From a checkpoint of a small image captioner: decoder width 384, trained on patchworks of several textures.
Rows from block 6 of the image encoder of a small image captioner, named by matrix and row number. Each number is 50 + 15 x the weight over its row's rms, rounded and kept within 0 to 99. All counts start at 0.
After each channel's rows are labels from the 100 images, of 14976, where the channel reaches its highest value: "lies over" is the class under the peak. Only what is clearly more common there than usual is listed. The data: patchworks of several textures. In brackets: how many of the 100, against the usual share in percent.
# c30: last pointwise conv (encoder.blocks.6.c3.0.weight, 512x512x1x1), inputs 172-257

c30.60:33 36 41 45 60 61 27 74 31 07 56 40 50 31 59 57 37 36 22 51 55 40 45 48 88 63 48 56 42 29 42 51 83 71 47 54 56 65 27 69 32 71 42 44 39 41 57 74 39 45 56 80 75 37 61 50 46 62 40 50 59 57 44 72 37 60 65 45 52 26 35 87 37 39 50 56 29 52 25 46 74 59 36 49 36 46
lies over: speckled (100 vs 3.3)

c30.406:68 30 53 52 46 21 73 58 61 59 49 54 37 59 50 21 17 37 46 60 30 36 62 54 30 59 62 59 39 46 40 64 48 51 40 55 76 45 74 54 59 44 65 52 37 11 47 47 25 19 36 44 38 26 34 45 46 66 57 56 32 63 65 68 65 27 42 35 51 49 45 33 21 62 35 39 56 34 40 48 67 41 45 41 38 45
lies over: mosaic (94 vs 3.1)

c30.396:75 72 30 27 41 50 43 68 61 43 70 30 51 53 34 23 86 57 57 44 30 30 25 85 42 71 12 28 68 44 63 57 58 38 73 51 40 35 25 45 48 57 56 50 60 37 63 55 66 57 41 18 60 35 51 54 58 69 65 70 43 60 41 41 44 62 36 38 54 85 49 30 63 37 47 55 66 41 59 44 44 37 37 47 82 36
lies over: camouflage (32 vs 3); labyrinth (26 vs 3.2)

c30.140:28 58 29 47 53 82 52 27 39 82 76 66 33 47 37 41 55 46 22 48 40 22 08 59 53 24 28 62 79 62 78 16 51 61 58 48 33 66 41 45 45 50 55 39 36 56 49 78 55 47 84 37 53 35 26 42 58 34 70 61 32 23 75 39 35 44 55 48 37 30 52 52 90 58 57 36 59 38 76 50 31 33 23 71 69 39
lies over: crosshatched (47 vs 3); spotted (42 vs 3.2)

c30.225:57 51 50 26 49 51 65 59 22 43 38 38 33 23 26 56 29 57 27 32 62 32 76 51 11 54 33 64 52 44 56 65 23 49 64 66 54 50 44 59 43 39 35 41 60 61 39 58 49 44 48 44 60 67 45 48 95 50 66 90 68 57 80 74 64 37 22 20 51 37 71 42 38 56 49 22 65 62 32 38 21 58 47 88 31 75
lies over: camouflage (55 vs 3)

c30.362:67 38 61 45 47 39 45 46 57 26 38 44 34 47 45 13 60 29 47 77 46 38 65 16 12 48 38 48 35 46 59 66 70 42 27 80 50 41 46 58 57 30 40 32 43 28 63 53 63 82 38 57 68 57 65 42 50 58 46 47 52 62 30 54 64 53 17 42 43 80 41 68 46 73 63 44 72 56 20 71 94 42 68 64 48 52
lies over: mosaic (77 vs 3.1)

c30.404:47 77 61 40 99 38 31 52 42 00 51 46 64 54 30 51 20 58 34 25 50 54 10 43 60 39 62 55 47 41 56 35 62 51 58 72 40 35 78 48 70 36 40 76 44 66 60 75 30 52 66 90 75 49 60 73 72 25 50 28 43 32 56 52 41 72 30 39 56 46 88 51 65 35 33 44 45 36 51 67 26 62 80 49 43 54
lies over: veined (77 vs 3)

c30.219:27 61 43 38 75 54 56 29 50 43 43 22 64 28 59 39 47 53 39 34 46 55 46 35 38 25 40 33 29 44 41 37 58 39 42 75 59 42 36 61 65 30 29 67 45 62 51 50 41 47 74 33 76 58 33 54 32 23 67 47 29 66 45 60 72 33 56 43 61 43 51 43 84 37 52 56 37 44 58 31 46 60 59 44 46 25
lies over: woven (83 vs 3.1)

c30.327:50 59 75 50 64 66 60 33 64 47 74 46 57 36 44 54 82 55 60 71 60 43 42 48 51 48 25 61 76 65 75 60 74 63 57 60 37 58 61 88 86 53 46 52 75 68 23 38 63 41 79 59 88 28 52 58 56 39 65 82 65 61 40 83 52 77 54 75 71 73 80 57 74 84 15 65 61 70 56 39 99 88 75 40 46 47
lies over: veined (42 vs 3)

c30.477:40 66 66 67 68 28 38 40 51 88 50 62 46 37 56 29 41 55 46 56 53 50 56 42 33 31 37 37 30 81 77 28 63 57 43 67 58 39 61 36 45 32 44 40 55 34 54 54 45 58 65 46 52 36 47 58 30 46 42 44 71 77 22 37 51 48 48 75 22 43 47 63 40 82 50 85 62 65 42 63 93 31 57 54 70 56
lies over: mosaic (88 vs 3.1)

c30.435:63 36 45 41 31 45 43 46 72 48 32 33 29 62 42 36 44 37 44 56 59 55 39 33 38 43 61 44 56 39 51 59 45 57 58 63 54 45 54 77 45 52 50 62 50 58 39 55 49 28 56 46 43 76 58 41 59 59 28 60 49 68 35 54 64 31 67 43 59 03 80 82 55 49 56 42 34 36 71 31 56 88 47 65 50 58
lies over: labyrinth (65 vs 3.2); rays (32 vs 3)

c30.262:48 89 34 53 71 63 33 44 28 69 68 49 79 55 63 57 54 56 40 50 54 62 73 62 54 65 37 63 39 34 38 43 27 64 44 36 60 41 67 56 47 27 67 33 19 57 42 37 41 53 43 22 41 55 51 66 31 58 62 53 38 20 64 17 31 51 36 69 61 50 44 33 79 70 46 57 62 81 84 31 57 48 66 27 53 44
lies over: crosshatched (100 vs 3)

c30.353:65 42 60 38 43 12 57 69 37 34 52 55 42 28 53 32 56 48 45 68 51 41 39 66 63 33 53 37 60 32 52 41 47 35 79 60 50 49 71 60 42 51 57 41 68 72 44 62 69 48 63 26 29 30 42 42 77 46 59 35 37 42 63 53 39 77 56 56 25 31 72 54 33 49 31 32 45 61 45 54 28 55 39 66 31 64
lies over: zigzag (54 vs 3.1); spiral (30 vs 3.2)

c30.384:67 59 64 47 66 43 36 59 33 38 57 38 55 43 45 56 80 53 55 83 61 84 40 38 74 54 64 45 67 62 72 63 49 37 60 08 54 61 39 59 53 55 46 51 49 46 51 42 76 52 39 42 48 61 44 21 80 58 56 55 44 46 70 39 71 39 61 62 33 60 69 80 25 46 33 48 47 48 53 50 44 40 60 39 41 29
lies over: crosshatched (58 vs 3)

c30.105:53 44 71 51 50 68 38 35 52 38 31 50 42 68 63 47 64 09 39 40 47 39 60 46 44 60 37 66 56 22 41 42 34 31 47 43 27 53 52 53 61 66 54 40 42 45 48 57 38 67 32 54 62 51 64 44 46 35 63 36 37 78 20 77 65 74 56 43 46 36 56 61 39 60 56 44 75 69 36 59 53 21 87 62 41 39
lies over: labyrinth (32 vs 3.2); rings (29 vs 3.1)

c30.371:59 27 51 44 44 72 67 52 51 60 41 53 28 30 47 74 25 53 39 56 51 74 29 51 41 44 28 58 74 45 64 38 55 49 79 57 48 29 55 58 55 62 48 48 26 49 49 39 45 51 42 44 68 67 44 66 28 49 81 48 31 63 91 66 72 51 49 23 46 42 49 37 57 31 45 39 55 66 34 50 33 42 44 49 48 44
lies over: furry (33 vs 3.2)

c30.507:52 22 19 39 34 53 62 58 42 63 39 54 78 53 55 46 40 23 42 55 52 65 50 44 63 69 38 50 50 55 49 47 62 74 62 51 54 36 24 45 19 51 45 35 43 50 55 69 23 97 41 34 79 54 65 49 76 26 37 41 52 38 64 44 20 66 54 49 17 63 76 43 48 35 44 21 45 41 68 38 47 26 62 59 43 43
lies over: labyrinth (89 vs 3.2)

c30.143:64 65 72 25 46 42 62 74 21 68 50 24 57 25 41 33 27 88 29 55 36 66 68 22 65 45 64 52 22 38 50 28 30 39 49 35 48 67 53 68 36 58 63 82 33 42 76 51 57 70 33 44 46 46 51 49 83 61 36 52 53 43 32 37 82 48 32 46 48 61 59 89 49 81 54 63 41 38 65 95 84 45 40 30 64 86
lies over: woven (100 vs 3.1)

c30.274:24 51 71 35 68 46 41 54 51 59 64 42 47 41 49 69 58 26 54 48 54 75 47 67 39 17 48 74 53 63 64 30 44 37 70 23 30 86 34 30 51 36 55 52 65 25 38 62 57 74 52 46 53 65 46 32 40 65 46 43 52 57 69 27 59 39 51 30 54 72 42 48 47 36 37 51 55 48 47 59 47 42 53 73 44 58
lies over: camouflage (35 vs 3)

c30.303:18 46 68 43 49 23 77 44 31 99 66 57 47 47 38 56 45 38 44 64 39 40 23 40 61 45 60 54 35 54 74 37 67 40 33 39 46 43 17 42 13 25 38 87 46 46 52 40 50 52 41 47 51 50 36 54 29 53 62 58 64 30 75 27 53 27 51 65 45 56 62 38 34 68 57 38 71 43 60 58 60 58 15 48 30 38
lies over: woven (86 vs 3.1)

c30.99:54 66 39 49 49 52 51 50 27 46 66 18 60 45 36 54 76 88 58 50 61 57 39 49 58 70 62 85 93 44 30 36 61 67 33 73 33 29 15 52 52 63 40 59 38 76 78 59 57 58 47 52 33 53 61 55 32 36 94 55 60 61 56 41 26 32 58 34 53 57 32 45 53 47 45 44 26 41 53 40 11 60 47 71 52 56
lies over: veined (76 vs 3)

c30.480:42 43 42 35 51 45 41 64 48 39 33 46 40 54 66 62 31 37 44 79 58 43 58 35 21 46 27 55 24 44 61 55 66 99 47 44 93 53 68 57 65 30 46 49 47 77 49 36 69 57 59 53 65 69 36 52 36 43 02 46 29 40 38 57 81 41 66 64 57 65 76 65 40 39 39 53 40 46 99 60 71 34 22 56 76 55
lies over: spotted (97 vs 3.2)

c30.302:83 23 51 62 70 29 67 25 61 81 39 35 32 58 69 60 39 60 59 38 36 51 32 15 33 32 49 44 52 39 41 33 51 55 49 41 32 61 51 57 62 30 75 35 51 43 32 66 46 55 44 45 58 59 70 72 48 33 42 57 41 58 49 62 62 45 64 66 47 40 13 52 52 79 49 43 62 41 69 58 59 63 70 41 62 76
lies over: rings (55 vs 3.1)

c30.63:82 64 47 64 50 66 58 73 52 47 40 29 36 41 65 72 52 44 30 51 18 55 55 44 61 66 48 41 50 39 51 45 53 67 58 45 65 43 57 58 76 54 33 22 24 63 69 74 56 55 52 53 38 32 44 47 57 34 61 31 40 22 41 55 41 26 59 47 58 98 96 59 53 44 42 65 45 47 23 14 81 49 28 41 55 47
lies over: veined (51 vs 3); spotted (28 vs 3.2)

c30.245:35 34 51 49 32 57 86 30 59 91 42 31 37 35 43 31 71 55 25 30 52 32 65 36 57 23 69 54 43 45 29 37 49 68 17 42 08 67 46 47 67 57 49 93 42 68 42 36 60 66 76 57 55 54 41 44 44 72 48 27 39 27 65 50 59 44 74 50 37 47 57 44 46 70 92 64 33 80 34 35 45 35 49 56 45 47
lies over: woven (48 vs 3.1); bubbly (31 vs 3)

c30.168:50 36 60 77 58 45 70 26 48 35 44 43 42 53 66 42 54 29 27 26 61 56 52 43 88 66 38 42 31 63 49 40 52 37 48 55 69 38 49 48 47 76 30 49 42 63 26 63 54 50 46 42 59 79 77 27 73 50 63 63 39 58 60 60 43 40 42 41 38 51 63 76 53 47 64 53 38 74 53 63 43 62 20 46 54 47
lies over: zigzag (26 vs 3.1)

c30.66:44 57 44 31 47 23 60 49 67 38 65 35 58 79 61 34 60 48 38 45 52 62 40 87 62 64 44 59 59 59 59 49 41 38 56 50 59 45 63 56 46 44 62 58 51 51 45 41 46 70 65 49 73 60 43 54 56 46 51 41 57 37 63 48 33 55 65 54 72 47 40 46 19 64 34 25 62 66 69 35 77 42 51 64 49 50
lies over: spotted (43 vs 3.2)

c30.509:48 73 39 61 33 31 52 56 48 57 34 27 68 39 71 62 57 38 42 57 64 53 74 38 37 50 45 71 49 31 39 59 60 33 42 71 43 38 66 55 26 44 43 46 27 76 68 27 36 50 75 46 46 39 42 49 33 61 46 32 35 35 51 50 57 41 59 67 24 86 59 31 31 58 61 45 51 54 55 87 36 89 37 44 58 09
lies over: speckled (65 vs 3.3); camouflage (29 vs 3)

c30.494:37 57 53 62 38 57 64 56 36 40 49 36 27 33 70 55 50 71 69 67 60 50 64 57 59 59 50 50 40 40 58 20 38 86 46 31 99 68 60 34 50 53 34 49 63 54 61 28 54 76 16 60 41 44 45 43 68 22 64 27 45 29 66 18 41 20 54 49 26 68 55 71 37 26 53 66 26 62 27 55 29 66 15 47 58 44
lies over: checkered (58 vs 3.1); cloudy (34 vs 3.1)

c30.176:45 58 55 61 49 64 54 62 61 54 25 56 57 47 62 34 29 30 43 48 62 21 62 58 56 35 48 66 58 50 44 40 69 50 51 50 43 44 60 50 43 53 62 71 45 53 23 39 62 74 57 68 53 52 78 53 15 45 74 30 75 39 78 32 56 36 38 56 70 37 72 48 52 73 53 30 69 62 45 78 49 19 51 42 44 43
lies over: woven (45 vs 3.1)

c30.7:46 54 44 65 50 81 60 51 48 53 37 38 47 37 42 60 73 53 39 54 78 70 92 52 40 46 31 44 34 44 72 23 57 47 44 28 48 49 84 32 33 64 46 48 66 67 64 52 61 57 36 47 48 69 65 46 71 55 31 36 57 56 39 59 42 72 59 61 47 77 46 77 70 78 36 38 38 38 39 67 22 60 39 55 39 44
lies over: rays (88 vs 3)

c30.69:50 52 32 47 50 46 56 33 67 56 43 38 61 29 64 59 27 50 52 33 39 54 54 72 38 74 55 51 32 30 55 73 63 29 45 81 64 52 36 54 42 65 53 60 37 60 46 63 34 44 46 41 28 50 31 38 66 44 39 55 65 67 33 52 39 39 52 51 57 46 59 46 54 57 40 57 29 73 75 53 59 31 54 62 44 28
lies over: spotted (55 vs 3.2); dotted (27 vs 3.1)

c30.499:54 70 52 64 24 75 46 53 52 39 43 50 51 18 52 52 30 37 48 53 37 39 27 59 29 47 38 60 20 62 43 91 63 38 47 55 33 52 59 60 45 33 48 44 54 76 55 53 61 62 34 60 32 23 66 67 71 26 55 70 78 46 57 55 48 71 65 39 30 62 12 49 53 59 42 47 46 63 72 55 21 78 63 73 90 47
lies over: spotted (71 vs 3.2); mosaic (29 vs 3.1)

c30.278:29 57 28 49 55 52 59 54 28 20 36 34 46 26 39 37 50 42 46 48 55 39 31 33 55 74 50 54 64 49 50 68 37 09 35 47 70 43 55 35 51 45 53 44 34 60 65 47 37 81 61 54 31 50 54 29 27 28 20 38 60 73 14 49 66 53 21 62 33 42 45 28 40 41 36 46 69 50 22 54 39 50 48 40 42 58
lies over: mosaic (99 vs 3.1)

c30.430:82 71 64 70 50 42 34 36 57 62 65 61 22 53 42 52 70 72 32 35 68 35 65 54 21 45 55 32 56 47 46 51 24 51 53 66 30 42 65 65 67 58 80 43 23 54 66 45 56 53 17 34 37 71 48 63 48 31 59 61 70 41 48 49 52 46 45 50 59 43 43 52 59 59 52 39 44 38 81 66 28 85 34 32 30 71
lies over: rings (68 vs 3.1)

c30.252:40 58 82 56 13 58 31 86 55 24 39 37 22 46 70 49 72 48 89 44 74 35 44 26 56 34 49 38 40 52 42 62 45 62 27 65 50 36 64 46 54 77 36 42 59 57 61 34 58 27 49 43 53 48 59 63 49 27 57 35 40 47 48 65 30 25 72 34 56 35 60 63 34 38 69 69 31 56 52 50 51 59 60 49 70 49
lies over: checkered (100 vs 3.1)

c30.436:33 56 43 45 28 51 46 69 81 56 61 61 46 55 40 28 37 56 53 50 40 58 49 54 86 59 54 33 54 38 29 49 63 31 20 59 38 31 35 52 57 80 43 61 56 31 33 73 55 66 56 22 45 71 47 82 68 50 63 68 85 56 45 41 62 69 38 41 46 79 30 53 59 43 43 46 65 29 71 25 46 67 39 60 68 54
lies over: crosshatched (98 vs 3)

c30.491:51 47 37 17 40 42 37 39 44 69 51 19 55 42 34 64 36 58 54 57 56 56 25 51 61 21 23 73 42 28 56 52 43 56 44 52 54 52 36 43 73 35 29 38 30 42 34 35 39 63 64 87 42 78 39 57 35 56 56 47 35 43 43 59 41 50 46 74 50 45 48 62 50 45 38 64 38 70 39 51 47 69 51 54 19 40
lies over: speckled (94 vs 3.3)

c30.56:86 42 35 55 57 43 46 47 57 71 53 42 68 47 84 50 11 11 61 51 40 87 72 55 50 59 37 47 49 62 36 62 45 56 42 58 75 48 19 42 50 83 32 33 57 56 44 64 41 52 37 70 62 56 53 36 67 38 42 28 55 68 36 48 55 45 37 66 52 39 38 32 73 58 58 49 61 72 61 40 48 58 57 50 42 46
lies over: camouflage (33 vs 3); marbled (32 vs 3.2)

c30.475:74 56 36 52 65 69 49 60 65 87 37 62 39 28 56 46 44 48 70 21 69 43 27 45 25 89 41 72 55 59 30 29 76 75 40 66 54 66 44 48 61 51 55 47 67 49 61 58 33 63 66 35 51 60 52 69 48 39 24 60 39 59 45 53 41 43 55 75 33 40 41 58 26 59 57 55 26 51 32 58 58 55 13 70 54 58
lies over: woven (27 vs 3.1); labyrinth (27 vs 3.2)

c30.112:29 45 33 55 55 47 58 89 41 52 80 54 35 50 60 34 60 99 56 81 62 53 47 46 48 65 47 43 67 57 70 75 65 68 59 53 30 39 62 74 30 79 48 57 50 32 45 59 27 84 40 45 67 63 49 63 24 78 64 50 55 63 46 34 46 09 59 49 48 21 44 48 73 67 53 80 40 49 46 45 41 17 58 51 58 46
lies over: spotted (33 vs 3.2)

c30.401:73 59 65 32 53 98 75 56 55 82 47 67 72 43 80 01 26 48 15 76 26 55 99 62 46 43 65 32 47 62 26 15 61 48 51 32 46 44 46 65 27 43 61 42 61 52 62 32 87 54 51 26 56 32 57 44 74 41 35 60 69 55 77 22 41 24 27 22 49 37 47 46 49 55 49 36 76 43 60 49 51 10 60 36 44 44
lies over: labyrinth (56 vs 3.2); rays (30 vs 3)

c30.9:50 78 59 44 59 59 78 45 36 63 56 45 63 49 65 42 54 21 57 38 77 54 74 46 43 68 72 62 52 64 38 50 62 21 42 43 53 55 55 66 66 21 47 45 38 24 41 55 75 19 67 52 75 43 61 59 66 47 29 41 41 45 27 39 47 63 56 61 43 50 46 43 48 56 53 57 65 72 68 33 61 64 43 39 70 50
lies over: furry (33 vs 3.2); marbled (25 vs 3.2)

c30.394:45 51 38 44 38 39 51 50 65 49 39 48 66 69 46 44 53 72 36 53 33 42 67 56 45 65 48 42 47 29 71 38 57 69 44 43 40 67 37 77 50 49 57 49 72 71 27 44 65 28 65 52 40 55 69 24 53 56 51 32 23 39 72 60 35 23 46 60 61 31 46 40 59 62 41 58 76 37 64 56 53 50 47 33 41 36
lies over: spotted (75 vs 3.2)

c30.307:39 60 47 54 26 51 42 32 30 63 36 79 46 51 45 19 29 60 49 46 48 35 43 36 51 26 44 48 63 59 62 34 50 18 46 56 67 62 72 42 69 49 47 50 38 77 63 63 31 43 94 68 00 71 35 59 43 58 83 44 50 37 51 48 44 48 22 53 30 51 49 39 30 66 50 43 47 36 68 32 72 48 44 30 47 28
lies over: crosshatched (99 vs 3)

c30.47:10 47 83 55 59 45 66 68 57 64 40 59 52 43 48 58 33 47 38 46 48 57 50 49 52 48 61 44 63 55 39 64 78 53 59 23 64 59 67 40 54 41 53 38 44 40 53 72 38 72 60 65 70 37 81 32 79 36 37 44 33 53 42 41 43 36 36 24 37 47 55 62 49 47 32 51 52 39 39 51 60 36 63 71 65 55
lies over: rings (32 vs 3.1)

c30.370:63 66 11 42 37 68 57 79 55 59 64 61 52 62 64 49 41 45 58 33 28 73 47 38 33 59 45 73 42 50 49 34 75 28 59 49 69 50 30 43 56 41 43 74 29 50 41 57 49 57 33 66 45 40 53 40 55 60 60 53 27 43 54 65 68 54 43 60 56 61 22 42 56 38 45 65 55 38 47 43 62 51 30 41 21 73
lies over: labyrinth (100 vs 3.2)

c30.72:38 61 69 32 33 29 59 42 51 47 66 57 66 42 39 28 70 44 55 25 72 45 74 47 18 37 40 42 32 78 23 79 60 50 49 43 72 56 42 40 42 56 47 45 47 30 38 63 33 61 28 50 55 60 58 44 57 46 41 75 46 99 28 57 48 30 37 42 16 44 65 54 67 36 57 36 41 53 58 48 41 61 41 69 51 59
lies over: rings (54 vs 3.1); rays (40 vs 3)

c30.159:32 46 48 41 72 45 51 27 07 49 51 40 42 45 46 64 67 49 46 37 53 52 51 47 73 45 71 35 68 20 66 60 63 77 39 51 27 71 51 60 21 42 36 32 41 38 59 61 51 49 51 68 76 73 46 42 28 57 57 42 67 53 35 36 34 45 89 48 26 42 73 59 51 38 42 71 90 48 33 44 48 60 63 74 74 65
lies over: speckled (56 vs 3.3); triangles (25 vs 3.1)

c30.350:50 49 32 47 61 29 92 59 48 51 68 27 61 34 41 73 65 59 22 26 50 66 23 54 46 60 67 36 61 57 59 34 28 22 47 71 35 65 59 49 42 42 29 75 48 47 51 41 62 82 27 56 59 54 26 30 25 68 60 33 45 45 82 34 75 32 25 56 85 33 49 35 56 47 89 34 67 55 74 48 58 35 53 40 74 26
lies over: woven (35 vs 3.1); mosaic (35 vs 3.1)

c30.265:34 73 50 65 35 61 27 68 72 41 36 51 28 40 66 51 53 76 51 69 46 42 71 33 40 38 36 42 53 51 72 34 24 54 46 34 10 53 49 42 60 65 60 50 75 51 59 64 52 35 39 49 30 53 58 29 46 78 41 69 26 64 38 55 24 58 44 48 65 59 44 55 54 65 60 64 15 50 60 42 38 61 69 41 48 74
lies over: rays (42 vs 3)

c30.162:71 59 61 61 70 40 28 55 59 34 61 43 47 53 45 54 57 52 47 60 64 58 60 56 29 30 46 61 17 59 62 52 30 70 51 47 54 51 51 40 45 40 56 89 47 42 58 75 54 47 44 49 29 59 32 46 69 61 56 37 34 38 58 50 52 72 34 61 32 71 26 36 22 56 60 44 42 29 20 53 34 61 58 45 32 05
lies over: mosaic (39 vs 3.1); camouflage (31 vs 3)

c30.61:51 39 71 69 51 43 33 41 40 25 52 16 47 74 44 48 79 58 80 36 49 35 41 57 41 65 34 64 13 28 34 56 39 07 53 32 47 54 23 83 44 74 51 53 69 48 83 56 68 44 54 55 49 27 62 60 28 19 54 50 49 51 66 58 50 77 48 50 63 59 63 17 37 67 39 33 44 33 46 66 99 60 57 63 78 65
lies over: camouflage (58 vs 3)

c30.155:38 44 63 49 42 45 32 56 75 85 48 62 63 43 69 62 36 46 52 63 49 60 53 71 45 48 38 36 44 41 54 62 27 36 69 34 87 34 38 50 49 51 66 32 35 22 49 51 59 64 59 60 53 53 54 37 76 55 55 52 49 68 64 64 44 57 34 39 49 49 44 67 77 46 47 54 61 39 50 52 50 56 63 59 69 34
lies over: speckled (84 vs 3.3)

c30.310:42 74 27 66 43 50 40 66 50 45 44 26 52 65 63 40 66 53 33 42 34 52 45 60 64 45 44 56 57 17 50 31 61 56 14 60 51 41 55 33 38 36 59 34 13 64 31 57 67 59 42 53 79 41 68 41 66 72 56 49 61 57 70 36 38 46 38 54 54 57 36 89 46 39 44 34 58 26 32 68 83 45 45 49 13 41
lies over: speckled (98 vs 3.3)

c30.386:28 41 56 60 36 61 44 70 34 59 50 54 59 42 38 41 53 55 30 65 62 45 50 70 52 49 38 41 62 13 56 37 57 43 71 42 24 56 41 49 53 40 31 71 66 79 52 39 16 57 57 29 31 64 38 36 49 55 59 44 42 35 79 44 42 44 47 27 63 50 55 35 36 53 50 81 29 63 49 56 62 51 67 48 51 43
lies over: labyrinth (63 vs 3.2)

c30.345:54 67 51 45 35 31 61 38 69 90 67 30 64 37 82 54 37 43 24 54 60 58 32 03 62 30 58 38 59 52 45 75 46 46 36 57 52 71 81 53 51 63 14 52 52 48 55 14 53 41 25 52 58 37 42 31 58 50 57 76 63 48 40 57 47 73 45 27 59 74 41 49 49 72 33 55 42 45 78 64 54 52 30 03 41 52
lies over: crosshatched (90 vs 3)

c30.340:47 56 37 53 66 36 62 36 63 57 53 40 35 74 52 34 46 48 58 36 61 64 78 28 42 29 25 30 48 39 48 56 57 28 44 22 38 63 58 14 48 59 40 45 44 48 45 58 53 50 71 36 32 32 55 60 42 23 51 51 50 26 53 58 26 45 55 49 53 56 45 52 15 60 20 55 54 58 72 55 58 34 40 46 75 39
lies over: checkered (100 vs 3.1)

c30.37:62 52 43 65 20 47 32 71 51 42 59 67 46 44 30 55 94 50 44 61 40 48 53 64 38 59 64 16 30 33 24 65 48 49 46 41 30 41 52 34 33 73 47 42 37 64 34 31 34 52 61 67 45 66 73 48 59 52 26 34 53 47 47 64 28 64 71 64 38 54 41 54 28 72 68 72 38 64 29 46 76 51 67 35 57 73
lies over: spotted (47 vs 3.2); speckled (35 vs 3.3)

c30.101:88 58 18 46 73 43 40 62 46 52 59 49 45 46 47 44 57 66 44 56 37 32 42 48 51 19 44 47 57 50 46 42 35 43 40 33 58 25 69 45 32 70 52 60 51 43 59 60 34 54 52 32 75 70 40 65 34 86 37 60 22 64 46 76 64 32 55 82 61 33 42 48 23 48 44 70 53 62 59 53 58 68 44 51 42 44
lies over: rings (95 vs 3.1)

c30.400:64 26 73 67 57 78 52 65 48 74 41 22 57 27 35 57 40 48 53 32 42 49 47 53 44 60 62 39 41 32 72 34 46 56 50 56 61 43 44 70 60 48 45 36 32 76 41 30 24 61 64 57 30 76 26 33 57 59 49 18 31 58 53 60 48 76 19 54 35 45 50 55 68 47 34 44 27 63 51 50 40 44 46 63 34 67
lies over: labyrinth (71 vs 3.2)

c30.28:49 48 51 40 64 53 52 46 39 79 48 57 54 35 58 46 59 43 66 44 28 64 53 41 13 49 64 49 09 36 36 28 41 49 71 64 55 43 63 52 60 39 59 69 31 38 71 55 70 47 58 81 51 38 50 32 41 63 48 64 55 66 52 56 51 68 40 40 21 33 40 30 26 81 41 50 42 34 82 41 33 35 52 56 86 39
lies over: mosaic (81 vs 3.1)

c30.77:61 17 54 45 46 29 34 62 52 30 56 59 74 85 55 53 49 41 84 31 56 47 87 47 28 70 45 72 72 19 39 63 60 42 56 41 36 37 44 61 51 49 32 46 28 52 57 23 31 46 45 52 35 54 59 73 64 64 55 50 41 74 64 75 69 54 20 42 38 59 79 48 47 53 25 67 43 50 61 30 51 39 47 21 66 39
lies over: rings (51 vs 3.1); zigzag (31 vs 3.1)

c30.180:26 53 63 42 52 33 90 66 66 46 65 67 46 54 31 64 65 62 49 58 62 52 73 23 45 62 20 38 33 36 50 58 62 52 66 39 54 62 38 46 62 34 48 35 45 75 51 40 46 26 48 41 45 30 34 64 56 48 53 46 66 43 57 96 11 62 69 41 55 67 41 38 48 45 49 61 70 44 57 29 45 34 42 61 75 80
lies over: rings (37 vs 3.1); zigzag (33 vs 3.1)

c30.170:32 71 49 56 29 48 20 39 69 40 63 16 61 76 23 58 52 36 64 69 61 51 51 41 56 47 45 56 22 65 57 53 45 70 49 49 43 23 25 51 52 70 53 62 39 28 47 37 62 52 63 42 41 50 61 45 28 61 46 31 71 43 50 54 21 32 41 53 55 51 35 56 45 42 60 37 64 42 35 68 56 31 67 42 99 62
lies over: checkered (66 vs 3.1); rays (34 vs 3)

c30.471:53 71 67 49 25 71 46 62 70 24 50 35 35 42 38 59 44 65 63 68 79 39 58 52 12 58 52 53 67 50 42 63 30 51 59 64 53 63 78 50 50 88 27 34 71 46 51 35 46 69 65 57 54 48 43 60 54 40 53 73 37 22 52 39 19 48 50 42 38 55 26 53 56 62 63 54 56 58 93 37 40 56 58 53 44 69
lies over: veined (97 vs 3)